python train.py --train_examples=395000 --horizontal_flip=false --arch="dit" --num_classes=73 --cond_dropout=0.2 --fused_qkv=true --qk_norm=false --moe="expert_choice" --num_experts=16 --experts_per_token=2 --shared_expert=true --beta1=0.8 --final_lr_fraction=0.1
Rows from block 7 of a small class-conditioned image flow-matching model, named by matrix and row number. Rows with one number within an expert belong to one neuron, the router's apart. Each number is 500 + 40 x the weight over its row's rms, rounded and kept within 0 to 999. All counts start at 0. Numbers have three digits each.
After each expert's rows are labels from the 100 images, of 14976 (inputs lightly noised), where the router gives the expert most weight on average: "top examples" is what is common among them. Only what is clearly more common there than usual is listed. The data: single printed letters, digits and signs in grey, bent and noisy. In brackets: how many of the 100, against the usual share in percent.
# router: router (model.blocks.7.mlp.router.weight, 16x160), inputs 0-159
# up: expert up (model.blocks.7.mlp.up, 16x80x160), inputs 0-159
# down: expert down (model.blocks.7.mlp.down, 16x160x80, transposed), outputs 0-159

# expert 14
router.14:438527484430500522610518526555511499517500470547539434465457512482510494567454549519529546514459556493575495508466540475513441552472440420458500492538583455506536506537542457468548547579523426460515540500447486485527504484497419492492462569514484500492477588530495523475527485502513495501544462514469482497496535532546385572524499502513453512603470542491503539532545450522452436435467509527452512450440468493482544484507439447439496518528497484554471510489467495475449412502511502
up.0:483460522408530469477470513478462531518512524503482492510492565562477523499482461557570464449555468405512527474504480542442524544479519470521462455445516454509424491561512534459494447496475510419487530472532510492481512522511500468499500468607440531525422444427461454419485562508549496523519522541536470506481516500471566480406494591480495469545485502502512497592508447558526561483506437569495522496503498491501461474481420466439521518444539568474556499540510450454528485432495552
down.0:603511521489523585437466473472495470504544508445433502514503476565511544596493475535475456517579476501507529480474477494493550500547497537518575570427487512513535518468541528456463451483493508374500527528503461469528532519508480435507453491490539493518519549469516489496493545513469513542450386418474436509515459505389535506468490552468473551546482483471532518383498518433539469597481535479528505497526483474533467476502529511473549433502511507502501475569500498499479453521500569
up.1:493500522455435533559464456476524470493552460551518534497472587428481442517453482464547493573551521441450501476547474544524563514490448495518532451475416468519498474550528505485443528483410437512495487426480557518542514461427504467521528476485547484482490492481539512490498500551472542501469537512463517494532504461514489460495513461523509475486556570513590461489536594532464444456465467527508457462527554553506563463416515545558524425422459517449490594467532548494462488473537448
down.1:482529453488511514478507466530486415531529466489518518504572547476574512514538477511482501520521530539537525481575538459479473502487528484539474420543479491489528485486598449440535565456536469476479466448485507505450522502561530470449536485455480457509520457507529500512459536459454519506553422511598476456511467489525637520609494535545490527547494488469486534430495450419470498465492532495458479506468489497621484528507555561460487489531496555483537527537437463523569465573480460
up.2:513483530534458511484440484474360552433528469513468531544506492558485490498525513597433494520524469498481522540469505505594474519561506499519465473434494514500518517546501477564477425497492483428506550536538542513478480495492461541474510420492390508537533454551512528514435516482577462504510535427474513581490491461473494485557503525503516525441487528498476501454495492431489519498536511484638541446539445483512447458490505539499536479391518517482416467525472519465488510453488519
down.2:476525417538511446486531489477510505538551562503542558526525484434481493502493494478466549518502515568443534467440495538510451552440491517433444472554476468479478495530446413568525456510512515499474557485459529463502528492475560491484526568513486527503500528472563526587450539516524539480494544536531482535535475478558458487482521572462405479374557475540451502565548557481519462456507497502512525476498553497447523499418458472564502617448461466526535476492476491445486485466463450
up.3:469508482458531562526550523452517446591487525481440485586478463468503561519501470478532446525481501495467533527584530501401485486444493501483515549516444468546535508507522545492484477468574553488488502488511474445419468485505483495533598431528469470490484531478455505460546536466458513536436512470555539501495557530566517510439524455470563463470530476540470480524522535464456539470464577498455537537494464455530447563535605572531408463489505508435516502532493519491554583498467525
down.3:521523552494547495483506523468464526555491496498542558479487469536549503570514469516421496491484542480511530498573524528520504510525489495521459436507484573549533441522481548536471462500454497493399548582486463415473472526548512484455532460477526432521491601470529562445533561487548448498555512505443505559528442526487480464492491431475446495468618506461498488543501545505544493606419529463493430491498454515511482490534482591540495499511519513536493466524549441551503461418500479
top examples: the character M (31 vs 1.3); the character W (29 vs 1.3); the character @ (25 vs 1.2)

# expert 10
router.10:430515506534520510547530508535523424549537493428565478494576462418520565559510541467499454458517566469396456515502524506544477538519450515486489594564455498559523512524555563473435525464517501511497449530510462483559505485457456512531511508507442440508496534488488593476567413532506489483467475574490565517467456511544425536492490481501486501469487420486532538472533496454482461457531521609448513522461525530469508579436522538480477531439509495508513461510491469550462526532480503
up.0:518533454539476476495458479483516546526489474474472512480512405521542441497482536584463619481428460569569455547459565393564520507551530541516497470503567484540493448535557477462494487536413475506472543548538557464497494573524446524487512572513471478499507435500543423453519490443446478460547481532540479508474519517560511555482557528489467491476547490441450518420516513494488532505545470440489490522508534469486506506506487509565544424455449429531510485540505484486468441525497475
down.0:482478492479482513449456430459511469454500518482544449478532456550475471508502468501502478538446431454481470533504498360478520549511556456489519481447499569601529463556521533535522504535484496455533499532420468502499492519449429439469466445471514492508479532508539580391545550451475501493573536515571568464505488511526454507568514492533463548562418536542490461513483570540430526510470495561474488444505490459493448535543562554491538532497502510543507503497496489526518530495408516
up.1:529478517538560521502498484447509553516542478483417526532525428557529427477503492564504490483497546570542411447442545433533448438488486566505477496460456520482504514433541424474493534442500538485521468502547482467468448491523503484475507538524486492479476517536546502495465487483422524546473571425536495454511512506516550483420540464493447506524524517523410535551538518467486509505523443409534546576491527454496471487593499472554497491546437452468591471501506490474535467455483599
down.1:459464437465511528356422458474531497471605489475495508526527411541515435520482499514492487524554517500505552470525480452549476486521497542546454448539524496460510434491495576497506497438461493477606496529501542519510517517447553450479475410548522529517459477532507448379496466466527494505539482496479491445512515484509566468515495502478566530483482511490505533517430484546431488483386448565511499490558468523486445469495526483536524498527485496580566513489466487539451493453481525
up.2:514477476469492483531423542459444476519539485433500509557554401524517516500572498570547543446434455607488482550505508545477517510474473470454473478518516437520564504458434480535500459510479541484501430502504507460482469547534463520504538473554485521491516493452471505390483510467458499533611497507583502479563484509579503492543438482475543550443499460514465528535588506520529586485540530456535519527590472441504540509511512560520412494461506477481482490556521491455468478484487496
down.2:453481567558505473548522471513576550518462563480562513482541473433474477455488551495519442528456468519538527490517491552549491484489529530506448511509494448470500522520414467471507433510573497588608488482504423559464553542443445518533457495493472525632485467505526497550492496497558444501536504579498469536542515480458468490492496410491549496455537522530503430477490566445514557463558517461480527462502541508524500516515411487480462545501552469575473518515471481513449461447494472
up.3:461546436446482497462485522546512464491530526493518462476478428515441549520469486505624577509502470430557533500567538557534518510524504466506471443485481507449574508561461519511490483567478532440455550526450465468438459497569519517446537509490466527543524460527520485509502489432504470509491549543543480452479529576514487493538589481486479558610494498549447459437439464469547486520457487516482509479507431434511482505566467534521455491485430449562458475525514543454521419526494500
down.3:558483458479530455527500540544461521503486475517527471519439466511472493532508448475470490460472514484580566549570491430513478496504505546485486487561513437476480496487536549473554421531451508511404474547530435434485522437515458492511529437550495476479534488469436495440551541525489429505433504530490481555509475516517524484499488470499604439574459519391534484498501507580586528519437601540506573495480472487529582522464529554500455479482478498411530510480501483507527490533539505
top examples: dark on light (88 vs 39.8); the character @ (42 vs 1.2)

# expert 3
router.3:473520471482556492404507494516494522553434445498542527476509463463504508487547551507482502520535466472455516480485517520409527428553503508480492478546576555538448394534470447423493518568479505488531488471465574527495509522514505498502487509499524581559462444497505402524547456513494521541560530420510507503453514454495495505562533491514530484470495477474423541506431483563558589510448530522533443397554555521475458553493527499549518531495500508513468532501467542519541517546581572
up.0:544461554481481515559442507491571522489466508419408509502540480507510459387529545507470548439468517497543499456545449499519549462503542509436514539486548508467499526452454461503556556493537532540529538458501537521519448485493466537523463446551473554520482480465481500486474610545527542460506598400518486472526488442613538471442500510470463459488571542463447478522512467510537466562534526508477477476482511510504559536511515527585459520500500575508515521524490495520552476494546421
down.0:465535483518490486459469535505466506486491498503522443469454499577534537521500509558487518493542550528461542479528508522514500527422467533502497566524457422489501446433512517512526498529479516421495430580532504515521522469492632592513451526525484524528512367542496491512513401501505513520549488495505530503518480487445601486514500529539517511536508466495515524475523492428523527450451570508537503460499506525563465521509495504369503524538472502510502499464394547568535582466545536
up.1:481439420475563491437550539470560546572538489509525541463493493523501484570496471422545539498456506478518543474476542501400512413484419538522502512519500527483514474564528463511446569476486471498491511472543612510518524457538474575520506558485512479490479412542531455464519425549486500519488523465538572441485501537508518495511595457553469459492454450519506534482561540516481571416473462491476498405443459541493511558518479503520496520488494477498511502512468509527499547554517583
down.1:618613500545484503477568525512527485520482481495527520510489470468451533581504515510506503491481481446477534523453491511499499504527474517467501541492533500493479397466550590605470556541481511496527487479508443512510563533491549574494422486445498405566478646482583549540501462580528546497464476531521487458493513492469508494467474499460478481498485511493494498498518533508494467566519488530498528535520547520528498513503481495512399449512540431509447512423479526553537555484497440
up.2:512533464488533458438502474567479466462513554502467519510495560559493498472475444450538522516455445555545452465524424505484506504462504463470515473484543558553485449547495527553541523571466517523442528447429482497516476561582570529548549471489498477529451415485512415464486549484489481473606524571518486408452467530465502502495490609512548512474465547501457490540530526547575564533485493519469488573503459464491463457532550463502475500487546491541549473518495527497490505574482580
down.2:524545475421504528519507521499585540559543412518498488526518511505498479635514534490512484488520565484493501484480503524525541522492485497525512481530562552506492408448526481433495524571513486483445482465531492489460543454420412532479473468487487482541514523555511491459461425513509509467487425504514461468550466527371504516499496487508614465534533499535568505501535530449508434517498599545504519510490453478519484469487535507504494541500478509438537532500371447472468556479502532
up.3:531499460604468532514442487512549459507477507439538510531552551461490503483485488500529464488467541506631482503535481530503470536494527524497515474484531534589402511467465495506529381557531529568560504526506477498529498473465457546534460497513484521490497539464552462515502544447476571445549524515506525417432466425503537466452497554432527533472431513449487493519505440547493530519512519469490457411545544449550506505480493454450443545493551505525533540523492528592533519444529469
down.3:519544493425522494494507584451396534484516525539444527430501531549512472508505521526499451505537501585505499476502496496492510556435472526497531549499503522451521524444425502497517587495472477451430512586553521528504431513439546546522432518517474505523539420526457531478485487514465502486519501493443450521479503442392434466496482449538582523568535529567515482511489479484569468484458558471534549483484473471565476501443521504435486452524531494504478517454457459425536538451518579
top examples: sans-serif (99 vs 56.8)

# expert 7
router.7:556464531490530456448427478446385552421508468540553503560462447525444438453475518485489509536565476472499500550503483510456533472505549538557496458484502472466462476538454471452440414521488481400520527571536493489501441582445487538508483477483499529522503435563464486515541532463518513498498462610483489528498523508481513491464427558420526509467497534492493448525461500538571540560533454560488472506570503460510540439473512522514564487433490493499530508488490486548463421479482477
up.0:419526477496468498523470518531525479498516532414512462547558511472503555572505457505486473447457501494549498524457536479456451473457507523444529595514522485519555529467473560496526447500570459529478559480498539504464484489528463531515459514476493442525566606479426485475473543472483488461499520528603458503473477508508556539484520554437452499566509517479528481516517456455428525435551502549494481562537506444532489470492532508488410526448585544502564436568471487407483554471475450
down.0:573460527557467469481503582506463435555509527527629470471489473534475496497466489539468452489531506466505532512479493469496461553550458468624532468418470456512487563470571502498520452453524510422504521605488481519505514541484514590477567522544516474472495519530503514493511434512478484427543563493543484528542465505454502503514540565535565492530427537493534501540489478553535496527566529467552486463520506492493516512525536508447469555511508510534448448403483478549509591500489466
up.1:474455523464527651567559517499509480507494467504499453481502540486496475435471490511455529502520485410547475477498512412497464459435440491521447612519510530525522531525633563515503555508493497518504513470439546502538458497532527480509518455504523563523416460530479502468528453520541561492533447587517420487532499475554477518487509514557394515533498482488526485564506464554542418503496462516457466532510528487488550510485481492540532495457435499491563518522500449475493553530489493
down.1:456465549462461492526566536433521533530472398497536507530485519436555506450496471448493532498452426575530494499510481534548536518537487508561424423589524484514518468521553522487475491523458526392499461491484507469478529476514456437482492555538474467536531490562584508535497475515602548502549552484475462490539485533538523547525505525494353481446565494484460523428503521433507502495561550582454465479510523483423478489488465495556517519514525469536508518522482508521511489527501470
up.2:465536644502532579554510487536539488564550458491487550520488530487570535515464491531403490520421474543593508566600516474532461452537484514423476536511526514498492502522535505465509450569523492615517461477510531546502471487533497474513498519451506485473472543424492508489522498436544511544560525457511515486479454491482507477504456484432497536580471510459482474543478548486462429465419500496465472464530505418477524504520478511483478419545479515521477466575477501463533536501480557
down.2:497557512518490445545614528504480463497483565517545486499436588479453522511457475469496499442483483477567489450415430437435488484492562542434466503487494488502495451471500581579531526515457519470513460585498463528468495440559462481469497472517502528538518522482447515533516519582543453517514528508461529505559488530439521491498544622479518496556580493494447526531457543485532578594555549456500492475485491458451486489489499506474412476508534496520487488449457502467548542518523469
up.3:467570453449514483412529488499560473480457544380497540420540479437566527484553475556517485468455520486606478499523435431514493507466478497467518591544532516511497474489521520473583515594513541565483491468522514507530494506498496519526495520488478501476528482505475488492463463473498523506569529404576492464478449528496516515531470518497509498563516454484459529538507471454514416531514529453438484500505498450478471565596520513495445590531480475570515467566509481453443561514528493
down.3:544519504433509472510492554497529513496470518535552425552420526594426587518502499498461470454517530529508491521486508517428431511539474489513511519501480449545464451467492470469560517510474552458488521589505559545491492512464504535512419484602503485513488479558464515451443482526541575461481479425453510511534500512537516471545487445515578505544467520484481536550518518458551493550537527438515486426480512530535512559569524521383498509527494523461504458476390515494575531495552516
top examples: sans-serif (87 vs 56.8)

# expert 0
router.0:528499514500495431403386452426487526456452543518571499484502480543505496429504478443449511475519545513489497492477449532448524413568606526512500505511531514506495456564468488503517489496427549436465528497461545465486489511489463505480500471515479592603466431508429376507489553506464538539506545509506498520500528509522480486529453522486539490452502534514507509484448440546594571568554509493506482487544529512496537476440478487493536466463533482478523513472470542514493479531542587
up.0:483501455584472503534529495509468500518511560459562515547547420505448544540529501499456514508496504456399564576525528568506507524502469498536535538497473516539492460558481502412464402475486445628494493493550556445512565537506495530505509516465479488478522522429476550557526474476544514509468476580534541529485527530489459514574480479453449468528480447507504511499491490539464511481541514557442495352556480456506510554453499481470497602503498490453473499479499477478461464503477539
down.0:548491433545570532451497520500422492522492539448454502477510558484445530525517515532510518520472484528494509488440568474466541527524445514457501535497495496435488579454412356532483524533502487434491514481517571488493449472539514551483542560452512447504525511450460518550486554487496484549485540438460484503519472464447432499444519473532363506468408496528447484507527457472477529553455498473458447570515503461574503420488505520500546498504519542507492515528557482488560539511495548
up.1:471458499496515504462509522501499461574504454516462552424508475429561509493492483526513506520464465552434526485503524499529482470512524547492454503522485465443535518464544459538469552534532520595459484523543457491459472548524543464454519507468518429404478525555537527482481453505479481488562405486480577443532456503524484446451568444511570529504442434522495524489508546465525423520462500501489525516393464507522456556533475528541557522513502497557447454537536406444427518540432554
down.1:544523526480476507549558509488603498560488456507489488537499539479403448483483501517500491464480512494474464485474485554527510474540515544469508484580547497502437499501612540568535469505449502486500519461440489492428510551594507532490450446531460456440502502414478496565492460467532522479553514571522522505491484482558462456451498477542404510524457470426517521579501497476504450561527492491542497506432465506406460458538542476541412464523465481485475500500477491461518460548508398
up.2:451549646474513516491513444507546463559536514536510526542466521504520574440512489590455472528420464552509428508540506460552466450506520500429512400463514512561468502483522529535501474578458529565470487512505511502476557541520510460579517567487510506500536578525465480500488455473441505607502491501513531500436524503457468538500504536473507469422500528481441511484539479441506509515558511504450457551560458463469506425555540505489485430528496454525529484501468543551493442477491476
down.2:420532394554483454472538518481525487422560596450523523506542549482447525470506495505494538521472508520521573462473490492532448493501521507483525468492522496486501435537411512483490511481499489588485477529491458464532509542425387541496460498503528586525462449519560456409546497496463533472567512516521471490497522526365468523520509542501519461428473554524466570496493512508528566431571498488506453548500505552474505442466513532511468564481528494498518493517465442460454536461481515
up.3:534505492470441567531399535461583573452480483319559524519570482546509433457551440550516537394594537503572529496472486457521496536481491510468514507494504492443519548515507474518511527497465503417465545496494533468456495469501429529450527508512516478512483497492486467516513543492542555490485458464567468534541550510466448481515479444492454490528502464555536484483483467507512522510454449480523501514466491512529531547435490530503594485495507498460449477484439498430529550513538479
down.3:481557493553510487491479534499430469617479546499585484507537452486510557436506558563485469491526511619492503510542523411498435532515469527522517493491490499550523544510490482535583533453465471500515503490448585498484498398521523494467553530578458533477475500561479494476447504529524535533511566420526530552499496476550533500474516491499484442479561482546503441500564529501485459375460526499465505458540495517559498540510421496461557510566492501511485517449536504553558477501527528
top examples: the character * (25 vs 1.4)

# expert 2
router.2:543503491466539440417473467465555478513471427551435523450444593539454498444440418423514508545548475491440511492472488485491534489534568539551457521462538480527475549561481539447449523486505448425492508504516451510528507483452509499492517504533448532526465448471493464533536505552499469506489464569455528546479460513512458410458550501588479499505478537508509457554439479528576557573435478550493472497458546571532438436476481484566551506502473463454470524456477483523515523511479544
up.0:481487438474525451479574547545451501481551471512514516482509443505468503575474477509485537482502535490462458459494545434517475489515463541519504458548506506514514384546582470480551512556470559511456530521481568422521533536570557504498507477431497438387417518518560450484544605467506474541508472485516451479480495576482485570476503514519531550528495544553509516546484543486454459429508474547530579522488494498445534491514521453545504503496435483577439484524456509501478530573481498
down.0:551467424516572517496552519459575523521516519490424478447515521486482457516497556482520473536554567488495504525465493523510543500467496491437481507522460572513515497486468497489471483523493514451467569460529516446509412532481538579460475537427533435496464547501440504500469528504528418493475459476400401449531524562474524510510484467488435469475462541478464491452474489432470465643490494493475551588517484485458472484514585496436496480475504507469506474504593487458480510446552519
up.1:498511485461467452428477541516515453513523494490583457477486528545506499465498498545496494496498507481491456490535412452466504449547513503506474501536518521503488340439523614542510516518495499534451494460514442497558508464538437548510470480527482509534431454541542524486530440509537451480506533598514480491488481508422591550516550508521542454534529480465493430555499470519534496595518489444528506474479528491401528570536524502584497458466535551556521473514489507490546484537579509
down.1:487468501516529457489461462492489449500508538457442440484566535571483533426486518496477545647439501546506478526485448474548472449520406478438522483512483522504506610455510518505416489512489509527497494495491474469531385510457491510528449454431521486503478477411470514529528531493560492518498581566450448501497502536535528479493489482515533515460438449538479499456465512530508505525467531472463501460465476453587542413481495489492421443446498545499546522576509527498537559522498483
up.2:462489524487504543576605505513487465500486507529504552475511493485505518524490531528519477500474527470479487472484552483590504508445416502487457513442507493477455541465522452491478506579509468548539526429461635512499559479478545487492496548482561486440484579481568518475444529548480481526527519477475505517491513570544581530555475487549387554574526512482482542431472533523468510409510524481519499477478505538571515403485532522592510513546470491489528447481505586496530476453490487
down.2:586516541561494534545555515518478550525501445517511469501411609483490568488523487502552511388533452567535488473472468487462488490472411506420509558457503496521509511529504511533529514506485484459492475443518526536523551549534511518494543597556514498535509557536444545415515491539465459489489449474482408547453466504446491504470475566500422494480447517541464492486486542507454489583569469494509467582507460499510497532507520492423535570509514519534506500417522496508549459469486539
up.3:491466462435508484488484534528517450499514457486498497502510523554519552475476533533568496491475475444551476531521415466483520496528543489459502461592537504452531348451534544614526492496570477518516484501533474580546473483517388548515465481481484511491442455508494552474520518526519437510513537473510459469465473468427597516483530481514519458499477475489453469581487489506503426545501503491499525451475520538415522566539578540566482482477534515575581517528509518516503490558520517
down.3:524516486528529490494501464515530506459538537479475430466573515559506488385468503439509539673471479510432478498481502518506459442469486493384501554532451489508462568471478509430426523498491472485520443485485441486479417450465430524512486468449509461451512504421467521523493561461520453529495513514461500494520536518439504472529510499522528497500400490452504479435434540505473556553504523493503504493493448478550481405491527487511464462498525538503562531582501511499529527492487449
top examples: the character * (30 vs 1.4)

# expert 13
router.13:519518539545506463434435536460531485536532478441431547549563470542572538486596441457504519476427427496532466506540474517478468465545570512484483478563530545499485534510522476525555456500538569439503458442524540501443445523556571491546497454453521493488468439443451478510479542461442490514498504471556453513486458502583441451494467491475509544483527467544425578537456512474493534529501503527551538478532511440503557514502541454555441480472497487504481458560517553437525560509432526
up.0:509561519551477472540486525504473499490514448499512459488466507509545509504500450521510511498524539415490526484561479542527474502520491477447434474453411506435476510419512481508475533406434487461449545507473488361500546422480519548385541504493465497485519529506465479474470490528513514570470501498502525495499571625462497564497429504545548518499537503567484481501477490459486470450503484493555520530413457553500507530503413508490487607495461451471512540482499500559572503488535478
down.0:419602460531528483518494499554484512520487586512493506516468480506551486469512482480514525502542536524536522511489528582483504517485536598467509532430501467505475451439585506544522491473520481590512501502449465505539577423464504525510353508493533508489491501497554530490488520452505510527450577493535559539502487483511499497509520498528637461473475496515510508497503554495532498565506521444507520382481514501426532504570483535475474587512515526505484508538479582581463536515510499
up.1:473467487456461507484532575522540474503582574463506472556508496461542501567520450524527585523530525496503529514539500446527458500504450480448535537506454493439507518454495508531499479417468478466476585455547495437504510454476472537466529473459439544504503494471586456523446498498555518553497512562509544477460497567426512494587487515471470504515417469554461526499554428516482502401529512464561532486510517470485454555403463483433482489514429505480461486535540473422581474532503473
down.1:482555503538540416507516446521462563467494535594499531472482499533526488469503517502474496467500564566474538533428563522490450488459534480457543519604498520535464524445469506494582480507527492624533557488490443510530541505495482521468399457467551495530506447475478551462474548492547520503514484530467508453485533493519523496504535508496510485497520472515523503466426588449528477611478436546577438449504498498538507432482552500505508517501507548471448501434490607432481517463487465
up.2:459511453526576504480533468522505462462547510491543451501456507500463470480470592500534528484467481470534489498466566540435508525414520515480478492556505521423481509509507528521472500504536542557461441565552479514590545444491476552479478484532538381500480505517471549482431445496464501454487583496520543477471505530464542567487503475520489460546564422479483500494476426488477531497469518438458537423518545488413501532529473484474446549470516565568477475545593497423490466518496426
down.2:504531545463470481523453475470522534499542507618490523500546521543530487504525535478548505496492526556536531445535631574541494470473415415552559537539492497498492565434461479521500433519461517498506464516537519490554456538501420545492510545462509476517477452475490507462488511464445577476485530458528567517483494472517535500466500479522466534490466455524515456537487534427457482462526457483432459569467541589596475532504557522528551563530503508487532518405519487458530551470518558
up.3:500496510496484474513482518489504539468461520486509544531499483492513526478508464490546516508490499450518470472452412505463571456555489495473440547489496495625449565538525476519512480459542482483457507454473578404505470456509520524535521536502438536561570509549443377471468571545472504484505585477485440529466500582479532539480441552544562457430500518508490493482495478524460516539536593484546479505443548553565529452531563520550464556468510526434574529478494527454524529495493471
down.3:514487520535461491514545496513522463534541502445477512456477442486432462472495486499504536558498552511564443438492467501523474533518458541423374467522504483476493436562515540487447536474495493485525485566423518497508484550474467466488458424544486469539488489499543469440506580419569435465456531563524526511485444463531518488497535469585599484517486528518535498506498540476514453496422515500481497494467524514532498563431549501422534540604501449453580499569487542508511439493492522
top examples: dark on light (100 vs 39.8)

# expert 12
router.12:408521526487458478538477556536579440531524457408461476492594497475518481529565481436533475453427527501604520548598543465483505485458513462483477462493510546462529497491550534484537485502466519490530524532474488510484517507468513448463539526495528507504537487453526453476534485461397467471483464505582530416498523491581447468433526460481409520588494441519431558480497473500504483537461491542496525461510512475514497561533466498548448535547526562484491494555449513434531453494506500
up.0:460533550463434439484509505477450488484543580510519460516461547446457475507496463448470475521544522565525445453599443491518400481565520415448435393486448520577499537444508566454441489445494459504488480519498489461501545519535488543550510541504542497475460514507429491559492494517511505474505478584471541551462475541422474489503507455514476465504515498476488496482471537502460455531529494551457484491555554484518481527417508487498580551415508586451535528475494465519546496464516497
down.0:619481431515452536473479549490438527561523481523475547491485616435460541497506498505541497465508580493531444471531524484439535532545456487527552494448503561528479478546492476549544552521486496453448545590503503507493502513552442506524528594521481429407494526526445585566528503561480454532494449438467469490524492499451515527520487409479483522518506500507488560456526458486463499448473468428540507541507503514528470465513449490390485565478485503475489461500497502434495524478490508
up.1:598423575558520473436461472547529525470505489513487488458475519539541409504466532431411499500539455558529458473431519445513452463524508545565533523480517428495506487478515489544512530515507475459489555504503480513453407456505561529480455475498531545441454473485483487517464459490597542541546528497491436460553495463452513527523568483497451495490488528458536475505472514524473500497499471452578487515468560471520468494530458510481489484516526403499479516501473422480630531497439568
down.1:573436526407476499503425482548525447524521481457447509504461457481527451489502522480508513517496543461506518526438472487486487505542520536600434471581496454458485483508491549438515562508551487470517485516473514549485517517553525479490418503545459515514523417539559489423448469507555491498441487470501493461475509463503538514471495544554635494548515537515543530445507406469525441578438492560569547448536473433514499512460495420497524528572495525468547481512458496523513457489481487
up.2:483494478536499559572504539500453517529517453484433547522553498473525500504531468443515428481566493478476502530607468667495556512462400512505474483515483507516494522421426466509490481480470545506507426470547501487506521543468535541521542464462481429457527561513563562512503530508429514440540511475503596485519465500460520438506461514475497540459499485490502503535547526501484440391427530511462483499541483511516477526488529534536512456498545564479418501519498520506436525483556475
down.2:500443514435468436479425458487464528557546512446456462485507469547549505481486510497507457513517479510505507505507472563473456415522552521592448440514475487502525484513428564470479523496564505479524530538410460514519461543529479445486493472477488492473480535553596525467476502503554438524434504502454512451544532525509583500591520477537608476497579537481530476552518481550555520501461496567507488408482552456504554450453495524440616484503492462471524485522485501478496471520500455
up.3:515479458511506457460466494495499497457491552507575523476512511472452430491536491467590497531502561498485526509498459492519496520505508398515465468469527509507547566549435504388453489543482398582495534534455476500467521579511520538482498456529577576524506441507546486480471490528474487507540455568439548526490459488531464490550483482540492537518450503499497531461437537553604574587537561512442499424502512561529474482492465480416559528518474520516430496454544517504469478514523508
down.3:488442491536425490538513506517494485449550527502534512500492545409483460510475508457469464511409617480539444521482510434494540517528583565441508443524534533511482505547545506487436443475436505509511517553484483456498500448491423525471517476489454490465487513474457511543537479495526571464511502589524529520539525554545578494472542445505481541490573525479481481427452475491508509450608511485497526538469475443508440506558512447455424601457553518484453559480516491492511553469490519
top examples: dark on light (100 vs 39.8); sans-serif (96 vs 56.8)